config.yaml
model: "masked image model"
dataset: "drawn branching plants"
train_examples: 145000
image_size: 48
crop_scale_min: 0.8
horizontal_flip: false
translate: 0.12
rotation_deg: 10
method: "mae"
mask_ratio: 0.75
loss: "mse"
encoder_arch: "vit"
encoder_norm: "layernorm"
encoder_norm_position: "pre"
encoder_activation: "squared_relu"
encoder_mlp_ratio: 4
encoder_head_dim: 48
encoder_fused_qkv: false
encoder_bias: "all"
encoder_qk_norm: true
encoder_parallel_block: false
encoder_inner_norm: false
encoder_patch_size: [6, 6]
encoder_layers: 12
encoder_width: 160
encoder_positions: "learned"
encoder_register_tokens: 4
decoder_width: 192
norm_pix_loss: false
decoder_layers: 2
init: "torch_default"
residual_init: "none"
optimizer: "soap"
beta2: 0.999
lr: 0.0023
beta1: 0.95
shampoo_beta: 0.999
eps: 1e-08
precondition_frequency: 16
max_precond_dim: 1024
one_sided: false
adamw_lr_other_params: 0.0024
steps: 5200
batch_size: 256
epochs: 9.2
lr_schedule: "cosine"
final_lr_fraction: 0.1
warmup_steps: 260
weight_decay: 0.2
adamw_weight_decay_other_params: 0
Rows from block 11 of the encoder, named by matrix and row number. Rows with one number belong to one attention dimension. Each number is 500 + 25 x the weight over its row's rms, rounded and kept within 0 to 999. All counts start at 0. Numbers have three digits each.
# q: attention query (encoder.blocks.11.attn.q.weight, 144x160), inputs 0-159
# k: attention key (encoder.blocks.11.attn.k.weight, 144x160), inputs 0-159
q.40:483483511509503474468527509467574512499465486449512539515480523501517501513507490516506517521505480473532447501518465507493512522467451445539517493518485474516483525479526473538501466485500483484469535453492488518489465473551539466516482497490513471525523504501518491540501486502493498475496494487526506528511532501516494439491533503475512500501514495541484516543480501493519504504505501513480481572451521498447481488474491479528491489496524496511530500464569514503487505497558520
q.41:522531509513501497505480516532469482541492474474555481505459487488469491521497506484526480518464505470500533461445531519534491452521516561466490481528504518496499493541479499460508491492443503489494548501479500505496511504511522484526491549488484501461507494513485492505530440544486485471531512469526495536463498509474511533512488446505483466476531509522539467531536512504487514482510476505492460473494472483555523491471489495491539550480472484469475475469483518490489504523485520
q.42:461553529468518527499470490516508446526581486516450507521512488529485502482464470482534476500504479497478511487524485527512478510483527476470492513486496546512497484489524475511543501514466451489464505476474466494485474497516468494485478458520497514509497495480482478504486471481494479451521495505551529530477525550506514503518521504489505518473529501473529501518514518500524480459507483510507510543557486506556485441530492519469482495504508506484503545517546555513516505515488519
q.43:527545525507509499482522489505474500504490513479497521492523484490489479478506566488506520470457521515507474473457509515491516472508495530482505477516502470524526490480490517540473527490505532539527559480495521512491544486485484504516463516471489489510456500470513479490501482478472530501540516513463475498500517551505503567480499465534506494487492523470470544522506500515500519478514496551508507515468460517536540555521531507512457517450470478459505466472482503553484487461480461
q.44:515500462502525499488516531482499500505513509487486495516489495438534479529480496499486482511469476487497500461522527511472477501497457468500520477505549531451550475483505539496457508508481492475517500550474491544517514494492517536526483478518530522498490463520530536539484514513491459500528523448517492558505449455513478509475509495485485484498487490489478540517488499488507508521546523487523508496517542507486509509472479475522523501436523525488468513524445451515502555495517546
q.45:507532525439471495517474511511498493505478485531510468521486512508487533556518515512482519535466535513488499492507519503552519443520495543515531498474482527498520512548461540496473454487509509540521490514509505460500448505464501516506480525507493495494477511507457512469487464513502496461531495489479484493507500525517522547484462488548477499495463483527487515490503475513528557515528471482487505487530493536481499554495512488515500538491498503485456505461429525527465471510470488
q.46:505540526494468512505497480502536488468508533502477513517523534537497486479490516531461534482527461526516470509499512491522507517526483486519504505468519494463461509489509522520503475543502479488478461504473482514564494504503448491522475470452502473506490501484517511516481520487483465481504539500483458567476548481509469515503508482501487558512483508518498487532475549460508477530513537491554509514523484451459513565488459493479478483503494494522527499518511454515525495479538479
q.47:542472525551467485512489472495472453491547514493547497504479510496478514525504457466506480482502503482538543498482509518529503518499492556518435489508516488483521530481506538471467511529492530481502502560496493532486486485498514511469535499513497524487480502510506533511505499465510465541482483541543485536515463488525461485520472477430492505486508473508544477482495517513464445539470514529500490486505519489507503486509498484509563491496493471491497495497501453508518447496524531
q.48:508482543539490510542495518486485471530520512514476518498518521495502526506511520529455511483497507507573505487479471496480517517457448518472478489526494500530526557499534512511489542544510491565538492507522501518469506504455515508517454521521500511521461496479533500485476540534490499501513503499481469522523459491499512535483474518441469527480490487506466551495452523481514505516498454491502541486489497520485510432503490474517498457500488499458480512480502512458512530486491476
q.49:516527486466527513475532574513510503534499533535501484545527484485550517538528475485472480491450458529498491480503496469515460443477524513489528490515446488500508497438475484516511511494512533518519501513513549513486471479527462497491520537476519467509489488472484504475497518464474542487492474532495524494544518485500489533508479514495508468512517518489506484486500493533517486504427514537470474534500526476456521534504482513511488521501475509524459487490478516518470521485466525
q.50:505517445478466490535467477531529463453497511517477508529482512478545485486523519481520458449492460520482520487522512542476538481494515523493510498512488484503519500532473533444571490519530496466509484459438504460511477492530450486489504496515504511542477500517449497506492515493459493481508503497498498490498558459516528500484517504500493476444498531499526473503501505551520540519524490503461483506496492499508524479485522473532485491504493525539525492458531495478516482475483509
q.51:517480500503522502510507503506518473505509487533475485506534521485530475527496463457503520474496519518507484489543489495459527523463459510479523455561499482493528535503492515471491512506490477538514459483489464474507562473529500476541476495505496526511469450487520484464505485538476541497497488477464536483477477567492463495526494524496459514447495493514493455506530539525480527520523498503483485480515540491473505486493486446542485490514511489548456519506491520527501490507504550
q.52:494468522500462435546534555548477527502519522496533505494469525471472486492507458534464487503479473532479492503471510522486493461541460520491477503473508512514517478468465516535476481472539544533482516492486535517513519522535501547501505499480519490519525490477515542473509470481470471504514496521442483516506476486526470501474488489503519507527492508462509533524513507527476503527514454527509510499450493444520536522511460478491533501528523488481503510485490494510514459550505507
q.53:513489483479491459479494485512486507514506536497488494493475491504464517487515512455477473512507547501520484539510515507469492476476505496482590532462513505467497543510526457476473503528532525493507477563516521492496499468541508495496516499500479482481502488475517485502487449474535467530499467495461470547535470560449480508510552503558490505534465517514485449475546496538500540491519499521510497520497497513491465488508484493477483508468487512492485507541518482517506466498531505
q.54:468499528458473498489481494504560514462523479499496459494499469513478502464475516511489516490516444473497520513499523528527477473502500525546497535465512536491457504510483539500507511485502452475488471517551521462488464522521486530514498468476520497512524514490487522542534473487493473491525514535572478499486489485497494483463525492527533471520481525464509505530504496491509461490445537516490500537495481473503510550487478518501481547519442531496537464500491460506504484535503509
q.55:520518485458500494486489502538501489467538497523482482482480541525475526504502495499523492521471488535438493460485547504489499482524496525488503503519524494537548485471448513518501454511491526463512510467519457533459483517534505517496485506489476492464498501510497524465473467521478464474515528472496520472516525473521515462526520436530535538490504518488505529521510444516467495515461507480521492518478495488485442491490484521470507551551518525480502532530474491547494497487517529
q.56:514508448476502454469511492531523496463520505456490504536481459509521455497487479542516570508488502524520516490511491476486446500547537491517473500481531497501531502506549474496523523464463466522487520497461488528517490485486492489513482486511561539498522477499483520521470512478475510458489564503519492481491483483529492478520525516516497481555508524521500504532518541497502481498484503482452487470475552488488507481532448488492563500500546523477500512495484512514495488517481499
q.57:528502451460512496480424492548486512497515495509488487492504491458501498493513480465544479503436514500476517500485539530470533492501508527506495537500491482524539511494468503484482485541480511465505490496516452520483468507510503531524512498492525523506494471533461481498516483507481507483520481490528485528486533497471485477528533508516503497480471507514493498525432424502507550514512530495524484469501508540489451540488491499478488533545522522463495523507508539549465533504533520
q.58:521489466510476463467508499454505514516522497518491538549484507488499454513474518470497541472495477523506479504558459475486486480546484478545465485500507471469507536479518444494515540473498487496487473495503511492512467515484527480523529504497499541529520512528464515442495526509500509487500516515493463499504490535531471483499497506478498522517532534488527483552538499521491504495522538468492536478502485499520488458499388501478521490493485497522510529509509476483529481505478458
q.59:517499481499565538516528477503507481469487525485473460460550513495509517515522513508483496427541487478490491495490446474499507492465568485490511493465476504507481511495522497529516506495480478475517489513507503482506531506517501468466541531474482457517459511481507492509438494489504517472500486517497507539508515500493549497514454461481541530512494483488506485464513486484488470511468467485520508547532558483483524531527549536510469515523495490491527499485475509475527513468452509
q.60:496502509477546478496461434524516460476508475462474480518520513545513465500463493453529493515511512494480486507520463505455476502522485509559543453505514506480524521476517486452504498453480486526446499482490521474502468484500505488506490524499504546522499515493508485505507493496509489501527545492514509530497486479498489481518528519498443509528520483503451471497486526501492496535478528497508518531502479436480470509518551493563489471502510531539482522506466463494519469551502493
q.61:486489488475495537492538525461440487456484529507502474535531502482518535537476511471482509473514490483530527517519495480542519522480470471525487468500480537506471483540515495529483496496494478459443485506502499494499505518498501489474540536493470506532546545527497460459503470487516477546472472538518512494521492554469484496496505507476484486484541474488504445500539506497502490471477496536486470510511479520472501520492521493465478519487502498531485536515554445497457521480512540
q.62:511478509481481489443509535525493501536526509455544462534538526478503543478476521535468542501480506498506451460534468528516447484506479502468466516456487467484478470480521463549482461479485509521494508497547520534496503520508498517509488515490498535512496486486508520485514505471505520491466502531564529483495470477487496486516466521513487487515474520484518485476512514535480482523432518527523526533476497459531516524475438509478536518500480475510510503503506492532507504508479520
q.63:476499492545479507501535538482534516491492485489477476453503500517497464479485479505514486463546495494506494537494452506478549523508545483540471520457483489501519460516516500529499501495499467516468515502483468502500523495531512497465490491550525512511516512482529471563496460468537513517495476520454492486466477545531484484512483503491522528517512524484486501483472507540536504468524499504497466446537547512517522491527498521472498523481516478493529484494530505497476405529490523
q.64:465471486503531490547497513496446501531462534539499546511486492506518481498533481503500479526519488478467505484491476490527475479554528492505468484514559514502533475502483507474467526471500450471491520489491508512533496479457510530520507515517511495501538567495522499506510482520455488461513488494429468523507513506489506481477511463533538453527490495464521556508523467467484502492547506511523481478489481495509483482458513479491528497517519521497488519482546497499542491476453512
q.65:466541515467517442496519544462511495484526486479483455521509477498533539489472501527490479499537503498483520507501501477482540469465444501512541516455528523493529485476467485521481529508522479479513528538471519495485541466526492488462509468490488515481501506488523480516494502473552493545490475494539483483551492500493531479494542462498534484509471528469488494488528499512504482471494541517517502538511484506489502539504522505469502557469464539548470491513520465513458483496506528
q.66:455532517497530482546458501520534552487491514477489435498489477515510479490485513502521457515494460482481525516537525483481498492458544505512528502452505552462513513454507463473516485477503494508485469503491470507525493485471508501466480474506488495527492505465497454553464523508524509530518468485504489554489521492465524483487526526508477483540516483494497492482475491522493473500502534515519498544518498532510514485520533581463513513480516495519541475485549511469474494497486478
q.67:472517529499491498438491463460510529537522470480550518487496515554488489473485508479539501543506508520496493491470470512494509533482472462533460497505486444458478520513496485502464462525486474530526520511455552496513467483489464522488514526496515484513493507502479481516492499479526479525510554513495524466510515469482514489464530484516511517503494502555484537499497493464494502502509520466516482539512450535473481495487510560495472510500488493503534541508484520502486537488563461
q.68:533484511518517499478482446468498448487495455492544478521522514513530470502523481536554483490492512523501496506524485502491459522506512453541526461536501476521476499484496478500508499486519486519455498479454521510499513460488475488504514510540488513505525491504483465456566538521496504479494497471490520463461493533526511468486472506472491524512514462554525492542512546512469499486487476505478492433513517506508522493518503463525535470525527496513452547498487505502510495525550494
q.69:473520451516475504512506503538480514490508498540489528507513497500540506514512475517483456508478456488468487458520574529509539492489522506442504507521514529536565480533478525481550526487506519464513489499472514499487490504471498508538509486521473500504503468489492488553458534516471514480499501449484491475491529478499498523495491508529510424472494511492496518461484511538517563496543518510511504493509482495481510484475483495521466485460516534504498487521510508445469512486465470
q.70:497533524482547495494480492554482503466474475440484503502526547490510470481514522508463513497502534489507497492523510483505466517474517486466508521509550440536486512533500526479525477496509509443535514469505495529499502539449481460487522520490464487520495436465499503494463516526494497496512512461528514518522488466470486513493475500518511492439474480462510540507486495471485514525514507483530554526502484461538476506506506476525487475497465499498493534551494517509541544487509489
q.71:461492532501489522502499517495456507521499520517504490463513495525474553525497520490539490522507457471472495500465504463509498480517481493463523519459521505490479495482474495507488499494509489513532460510506519480479487497543519493447456519477496476503507530505506490536465529511516481541492503510475496536515519504433465470528562508512518465567467529528518505493528444504507491517493499516520498519532463486501470453474531524476489504477480478508502519526502583490456516461491501
q.72:501476524551493474549522566469531486490530514495434515525503511500478499505511539484494492476471501504542499488495504516501518508549509487475483468543482446519531474501516493472467523496510532488477452522450477503485505511506462482496485487515460485542525500464508490533504504495523487474460506531456514504514449536483546448513470495538527501496458486489520519461503480503510485527456467508472509514514509490485484478529503535525511493485529488518475498468538496475540500521466511
q.73:484506486510506485514446498458555460528486481506475513517448507492473518512506514524524490509467503471481508506497543525506479496511533495512541502541487508519511503497492457526529488550517505480491515488484489498511445511501498470509498475512521467486511562450525499525531555525508501485528502485471512517465537467534495502515498530518475477460500477530506516540550494484506511504501514469472505490513499500480509444497452457492490463478505448548528448521528498519533488471544494
q.74:490530472472498520508441502475475533517492484471506521432523526468459498517511494467530492508478476481510501517497539517515498492500513518440485519514490476534473545539498509477496467495460518492535473505521471498447521514495509514538489508458499528503474472525481490519477464516515477519508484448544502494455499500499488523539479549523479522460499502480482489491459469433449519527523521491485523507482504516553472531550507525511473473510525489492504514517500492517506498502526469
q.75:518516518511528467535539530513514456492499494519583505433454513487466492522509505518474544496501515516477491488500481493471497502483467499507538499464465515500452518533532527542464494488503519533521521522534528480552521525469525493488500489457525457488506480495501515508495540515532514494468475526501497503514496489528462492473478483455482514474474443516509472526522492455513467506508453477482515507493499496495521502532495515546515505502508455476523496482452507462481460506511494
q.76:483477517532500517493533494460464558511497528477477483485498503522519503495470497539493500473512471523516484501471451488525526530526510500508457503473542516450496515507528453520533508484496467524518515473532493490455518520537480553495447489491461478540474475509512519523477494523472507494515543529492495470508489486479508498517505535469501489561524540486477538453473537469509457500476496507543499475495538491521511495499530493511443476475465537484483516517499468511486491515526467
q.77:508548500467512532486498476488516495497458514540467474481481458517485509475473497471518512508540524497509530507462531477510515477498471526532543523488491491479481528548541530511487526469510455524536524514525521475508518485546444524537499444471525503468480527508521506571493494506490488462465444503517496497509509520531490493507518500492507520504536477469454496486510508470523470474496490493487503494494513514514485516517561528531497528473473463488472462462507496498478463484491463
q.78:498532475510497515520494478454482502470453504500567486496468514522488487479517512523497523494523517482520541544485524486517449490516551509517516487516471491514472534515489532482503481483533507460493518503472496512526501503464553477477556525506533465507532517498460471469482494524475505515506522490481517478488482477522480506472519478511483488489496472524513488529521513508455502528502451492476501458559488514567558520465474517457481509524487510466541482499527513469532480494501467
q.79:538497492509510530523514513512547528476481509541448456531508474505500522483498495511451513503479526506531502511488521505527525532502490575507520453538491495558530497526477496485484536496520501513499507496496466499497496441486491507515477469503500519514455536513501482501500480486485526504462488538465482511504478508544488550511448531469466538492511472488479484477489518509509526446501479504471497505484542486509500495530518524521508522502511479472474441434550465484500474505477490
q.80:512465536487470526522479463510436527520489482509503515493482527493546510496504498511515510469505510501536453469497485514485539542498470509467516439565495510482548496522512510463550521480501474497503505505477496459462505508512534522474479517542482537499451471562478509502528529515472518462490544490489487513520498468496519506491497494497502523494509485516467476484463552533510527504530458503468466466482458514489493498493532491519491486507503546468505517496489516471529499517543472
k.40:498524497519545500553498512490490504537499491479490503491541529509507524493491510474516518495467461497451514510525501477495531479435564523522509510457486473495486530506500505465522525477507471505506498537505524538543518469497493514491476504534528471504475499446490452507540456482517499522483506495497493485540540513475484443504496557516539515490490503533497525471461475529529510467510491494475502493484508540537505478517503486504492472441504503501551471477547495446492496517474496
k.41:477466493487513541484468484502503448478504476500531519511491504517519515442495517482500563520503509508486480501547511504489427487517479538539488473520451495470478538499525522467506469479489476514516538523501506491517511515476502471498479512496525520468507472538488533471538449452497517473509471519471514465528496482520518523464496508512493511464524492499526530503520481467485460516464495475546549477544473498481508536505472517516507509519477486510482464460507478468548505476527520
k.42:454495511484520459477516513524454526459522471519490517522466486481511473490521475464534559497507521469505513488509499530469495541509535503544519492514529508495487510491509500480502462504521514524484494432527497440490460532535494546490499475508517501508493513502486509514480515500498475511492496484502485480528529538448522520503557467484525499505511477522493497528541501504473484529467468487514458512502444486481510490499496511546490478574459519471497488534481444475527496518483503
k.43:512480526459491554427477476493494484543511487486535484522548511512496529485489516564500521509476509485532481497502505473502530481518483469456496509517461515505470539507508544543510545510518519486509521491463559503508501479493512474504462490497503486466478495507461492473503494481556508522479492527480517472470469480529455497490504502472456495481540472491513476474530519489533552488467504531497516504523464500493486509473480467490533487489486491516483549461550497489477509471526497
k.44:528491514517524469491480478482492542488464493495499487500541528457528508478471456533510478521488503488498511491542494488494494525471463503518504518477524484527525478491493517555472545515502474482508491477449518515449532495478504467509509497493494528456522523478496486517466493480507496529493515435477514497518482456471498515487482514485536551503524475494496525527469517502490523448536515528463511554493496471517513444498563521496500456468561525490507510487524506495498490518553522
k.45:498473505473461519438502524486550481519528497475524506507523489498483453456506547529506489499540482534506458492529532552509527485530467528484514487521492540484517489545460506529497487531503470476489500535494498513492475500466483472518513538438508538460495489535492530471525479487453495511510505468526516503486490480528511511524504510501497517517501491518543506549518487459497491524476547530493536496517474459518496533509453496484490521495522491513482521495463523547534546501522500
k.46:466514467491516482459477505492498471543526493510527495534505503501491488500531508518496480459466505475510507509505500477560495520449443477495477509460488482496483480471470491529521553529524482490479464509497524491489534521511472484466491488436504443483540526462468541522504492507531507511512540540465538517499516514491509483538507466462485495523545487515495548473519522503479502461525513508501519498497514510489518507493538489482507442497511468483502464496486516547473500517481434
k.47:493512531503489485512479507527494429477530515504474494511482473522519520521476490472487528460490498491523511508476498474516463477488518499505455494504521515534516504435513476489518506515505527471493472529535519512509549537488493470495449495478446495458526513484520504514475465500508532491489519531511507469497517537515494501459498524511502476524485544463510534419511506518512505516534477468528524486524544537512515467506506506514494494528515463486463427545525527503483501498462532
k.48:498488534543465523497549557437485504531515511524497463535502466490457532515488501479500450488477488558473530500526496479525515490507533480520529496461555463494510471521481491488527511507485483491484529508513533494487465484519498499518458500461504502503512496487547486500506498491491511525477489473494494507524441507540481504528504482487516507511530544443510534491484472513511466508481554476489489481471514481483518546492509520519500481485530476502482472483516539535481503505425495
k.49:501508515524501481510480503535488482468517498510521523524490514504473463529513469519515467474497498515510550518487501515464494477485507513493499536488478460482468453515501507481477460509538487508570507494500502452519534538518493527492508496466514502490504551482508522520495499504467466506566511492526460516501520487505502504549472469480496469540460505559503507518483513484470510482534475451504505479491551502491513546494502493555482467509531510458546524489521463486471533437513484
k.50:465498539496538492484474494526525481511530478488516553512461460515520463490542529459476545506494547492475528512496519514477453499506453485529507500515450497515484521497470500464458489479520523463504471486464458539497512464504460528521563498532538507493494496504484520493533488469485513497534519533497496505523529494472520519498506476488498448520455493516536478496510518512503516473475514488506494476490486535473520529531485489514455523541473509454515484520506475522506518485519442
k.51:478535499522523531497490499531525502489527483529485511510488497492507480496504490508473486460488524492499531476549524515487472499496492486509531533484412516493516488523490520505481480457546520446407465494459523453521536484537469525494516451549512519521527469495489511530499485517510540502470556525494486502491499458485526508469483513484508486500510487455529522496483529516465532536505506520485503458437500528468501496509491478528506480501506484501512499508540510497528507496496477
k.52:505503488447528469462452473534520484483505489479495513467496502517487508530523523545540507515526522469482540488483491517463511482451515458490509518527493479516510503531556594519476495512500472491533524507474493481480500502506494519498509516471549429489497459473455540486511511542533503491513512522531509467480496533474499493515491545547533520498491497517520489454506525487492520500468490492485514511525483513500520515488478496524460495450508495530545483510511500506495473479516464
k.53:504493514496551507505456511488488493509426521526513511488519545507516524515473471488497521491517486491462493499501481553516524484486534507514484478558447489478503501483509527482528524546537476476513500451482468510509525515529498480471459509526505460491501510491455538503503543525508518484473485525429494502508468515474504518518466524509517497498511505500499526453473482540466534465511465504515553517440481493530504504548543502487511503504513473480495494492540540478488521518484510
k.54:468479520464460460535512441529483495460473498504475533518509529502501499532513497491506547521541526458513518519483507519514526482534481510526488493509490479534501490495475511509516477493478445500554518491513507489458517519459533550481504497502510512481440529470528488515527458506503472457534496496500499530505522536553532503466513493528504528485486506504480455504493497465518506491525480497499514536523477495448515472498504488513511520472496481529540525489428531467479471491468525
k.55:543514514474468500520519511533502496544532502481517520482536500544457496442486524529529468550514467505522480543448537488506460472495530546512463517538472481452459517519506468478482489546497510512507507515531495530516483493489483522525539504516508503513496470517514519487505514504513469507485474512490555520467507519516478476519500519523527469514458461521481500507497495459467490525465456505504504502530492522515468510443497512474501452524483547450513482482530490493510512494507483
k.56:517472520474445507496483478504472468484504478474520533506465492442511495470507485501481483531508511460485489504469522512484506510516464550521476471532504548480488511446524490462485521489540525501490488505510507494490519506486516492498543503480530516478494524551505487459506487511512462517507510511478542482544518527487501539468446479500473462480509476509540545534489442482533500552501553485509516519510498493501500467503464494496506505499482500470451551509530487534521501496542544
k.57:530523525473514508523491531512503491504480477504536525499496547510455531493473512462520471501462474535503460489438509518529504501538514524493496529501472498499526503514516446494510466520542520508539500467521497474477500471506495516475499561516540450508499504545483525508488523498515497477528487488467519499513523516495503488515478475478486457542499465479470515505536469484475508513496488534473490512493490465508474506432546538485493523578500520473518505479547493490523536505461504
k.58:496488463517479545515494488525476470503509480477524511530442481501525465505500523508483524530507521492529490564482509484440491489537555468544553479525514512534470499478507499492512526493540505473512474531494470509517494519463426495509515514489528521495479465520461471508471498501480535494482547455496497491513485540536459543492470516504511523472532461519504477471506457505514488477522507495524455506505502498513501488531525497541523461493507476490480490515531511484534476505531482
k.59:488521496481499473459529547508477535477512478523487480510495477503507508530445517487458468465507500524541499508473469493477511488443462513529512547507527509472491507538509481510529440448475466486515507506551495519509552541538525531509545479483482511497515522494521489497511477501472476530510496526533484515532527484450517471502512482498513496503520520491468472499504518490483493491470495504527488514530538482490495549493502441533478528445459481483523490507479502507479556522499477
k.60:493483441519502511470471472500536508507506484509491485519490525448535480513509533507499513448495495470514530527502554457473473475467517528507501505550490516466492507437519523491543512523552489500469465513498497538512507498494496497494553464539522499522474501512486489477492499523480487515477514496525554471510496500538489477504508517489464480473492466517514510505485504475466510557484512513512506528483522479481522473544502461516545492491476488461475483461508510475568484442511502
k.61:511527493518500491520504524481495511508472511495464481516472503470512483521471461513452494516480518518518431504530514514500551475522518524467520527447497474450485522511522508495552508478499483465493507484492473455490495533478521480493491495513459531494471498522507489544490484535470538522471561469470459486440501498489523487523521489548518515505488544485470498508470500529470521501522494485493518499516556503495501435529498497521522505476530514479563481514532490492517496521531494
k.62:526479482514487476480497496489470534461500525476502506462493478478494494490512470530494509543463483483499464491477507516508535487499467444522515496493510521495474483493484500527512471509488479476532551496512501475475515559515525490496495458482476532488481535504506531510468520537532483474511516506556488508445552509493501485477548523516493509443479461523489473477478472454503507495548520469503497471519481503499524488467488488553508506463464502542455502567468510531513501489534517
k.63:504494505493528516477501485510479520514490502510521491480484513479525525502482498503442505482531517467534470459515482486494503533487450456476481475474479557494531521552541462517500552465490530501447519507449485501556558483507512497504487488487495535495471460495488496460509479524511488485477520544492503444503505504471523505476491524507498483456512480462511498508462506525513471483514539515519505517480503532504475472543497467486473517479504542541482507512522456493522493564517492
k.64:521502480499479436469473470500531493477504507502460493503529486559542524514539519463535489474495498507482514526462515489459495501471533494489498533590522549556500491477499547495515531492535515528516455489489500523505458462519509500489492523503530471511505484448497506518511509456531491488490481484501524509507521527501504510513460510524499490514513516549502477521490514490525487492476494524502509475499466539534489518503540535513494509571488490466468505510511470474532481472479492
k.65:537473546514489529506433504499531543519483537502490508534500510472491513518487420557488499527486542510520478474527528534531478502492495535504477522508489474480479517459516508495552477514495520524550489493546474468504518550526504512522467482476440497537503527508494503517472491508485509497461516497480489513465480511463503496505478503474483502504471526507519518465449493524471518517506506497502519511478534527487499492516476498491523485446545513443500511469518489513467497491483541
k.66:516490509480534536507470515521453508504484478521504506502458510441570521527468463460443489467495489489475491501478513503520498556499449521455458527516560513454463534471503486548460484502507518505545510525533517481494539498515505479501539506485489458495515535513494499492471486465518493478519459500503518473531507497484499502483447507513529498494501489494501546474506474493486483458506469487511505513493506479493472539504516525459493550510480509490488505471502498536470493462516500
k.67:502521487495453501513536476512506445495457530528516484481539507469435450445520507536532497557499470512510488476499538490519500497557554501496516506496531458487503488484504457507482578510498513521502505475509520508495485484479538519522457497503501504497500527505494513503515527470461490507498514481519483553491469518555477481514488517528478500514492472467512530530534475509493524455475529523519474499512509453527491491481520506490525487509528495476511474458505484456491523532487514
k.68:476522526468535500492479439525534470448494483501505492549515513492517476488472489475511521527490527472481509484549527509462457495545496493487481506505479504505507497484533530473505490503525538518489502499415497500543490478497472483530512472540502529493518492500478519487491467489483487508473556477521520485520496520496516503507489481476455462508502483521524495541533515490491559515517541492483529504499508534470518474547472481519544473520461501497498478515457445499547476489523496
k.69:481493530503536487513461496524506509526533486507507540512472496500491487512522516507478541464537538476428492523535523482514469510468459477507499488526472492528476474472484491485444486520538502506470449507496475498548541484511489513463509510510509484484500469481544533467551508462526520460535485558456493474508497508477522525472519484490537492514473537551504540532507476474527519501502483500495548495501495510495489509489490521483474520537486507465445499507520503476481542477504510
k.70:510530479474450507471521546480492473514557476471496507508514477521493531486472480507515502521476507565443481421509523503476495503469476516511473510509496514488462498475502476537455454519481510505528467488532533516507466506508516493479524483476461472481498524483542541493522531491500528506494483510485519502477507501467489462474519489522516546561508498508503478498525522489521489480459488522516487465538500459515529536479465505503519515533498468464512477505444511516500529510476519
k.71:528482484556532492565510510494499486555476486548518441506500519514512497531559516468481471486504477516517525497494547469486497508504497499494507519521502518523535493488527494482512535546487513476517489484539503498479504481513525531490465506527529454509502518460524521498506508486504507471512481521499475508501477511516533450552502466482507493514477505478489493483465505534505454479540481488533510564504476524504474523496561533487494498496502516504480500462498535468472516448439517
k.72:477524481490473497499469512517527471511504499545484525497495487525511505499509533521519440519543508516512530526555501484495499487441517477514523496499516497468491512455526504500511515539501487530513478487492530497501492485539451509549455538467469527552477509517488510431499496510451511527490513517489496491527458477476535546491483516485487514526491519493508541532484539566476484509511508499498456479495490467533551522518469491481474493475486478501492513489490502491470515447532462
k.73:524473489517504480523491459520528503552538473464507547481509532546488497448491502503507544550464511506491493486507504491503486470534469517527486492488484474495480478467504520445426482501468528579502531516511524488485500456494502536562528509505512502501496486501481509463502491448516484513531470493490521509545479483508469521505538495491498476562477545488472524529513512535510487474502453510528510508473492505528501468504470519494513499493496526513502535484498495536476516490512517
k.74:485545485498529513485545539472498487496517510498506511527519511518519499480475475505503478459461460532507487476517480506501489564478519482500498505456510505483526493510517458564490461507504468497475513512534514512520437515454517498497461518499514483525494482533489505495510505494468560486512495518459497502480464476492528479475526493475479530516541456462492453544525510524491455448468542530490481517523520460507510501487499489455505507556492497508523495489524468508460498530518480
k.75:496482496472525464476502474523488520476495460476470492449517485520464505518471502496491504540502490490480504488522475469489524446536515504534534499509522501523556484506472521499488459443437519515512536480486518474454503523522512493505555513488543508494516495515445472517471498506474507515525460530549503508478519483501516526539530467517481502547518539461485495458497516495475522522486531493505481489499528472483490504485501493507499521486506469541509475530442520547470489506461475
k.76:493478501500438533476544521455498503509493520516497510518487480465508498510510490543486438503511471493515493478508512529533519553472478490511510473492523538521475486569505468523561522498451471504490512509492489501533491499466483483509466454484479537515430501478552483469510488523494493488517496464491469495504472511543538489457487502520488511445514504490513516534502462493537494523513525453485444503501487505473503539497502487479478502471504492507464484490523520466522518480492491
k.77:505488536523526521514503555483518529449518500534409517474542506486522493520487460503464505476519496447518523516476482464503506478494494550523490475479514502510515511499507504537503541489502521465491494476520508519470511458493542563490493479496498522541483524470512455490521453500490497477521463553469494488490485496496503502494519475505487505524497504470520464471483515492471508500481473536521506516486518490464448492505544502478488532497563503502514494466499512485502463511448534
k.78:484544509446492483473535491515452511489494481488495532488516556485509536523470543481479544511504504501497482504531441487480511528529501531468499533510496477500488516506492527447498479468526503481506515506505506509505468494488517499497527561511469468480501465518461522504491483501494506507510489515533496486498503558482448477493514507545490568497516529521474449500519467465491498454501495497472514507509530472512467478502470483517504504522475472504531508524450456517509457568500504
k.79:503507529551546507517530521478505507485536486487490502502525450500558492519490546531495472446520531504485529525520498488506529515494515495463499477481517524455498499512515499533504537529507507493477477553469514481479505489527475513519448458468446565507497483524517402499485500526496515523526481504510496491467498521483489514538460499472495472481502514489517480536500499496471489471533473516476487476490528520489483473547539529511468495484506519478492511524518514526484539493483477
k.80:453493526499492531512517523501538495500542500511489464512504442487483500501508550484525492461471498545471530515533536455508516520517536500501442525502512497491513460514462412498511470498508511483437476544480512536502492488510479458499473510524518538512514504474501515508495502534494464529517502502542517530497479537514521507494481483455519471496510512472526524526528475513528524533468539488485499477474469477461500523506460502495494482481473485488497511493508521516528486485444463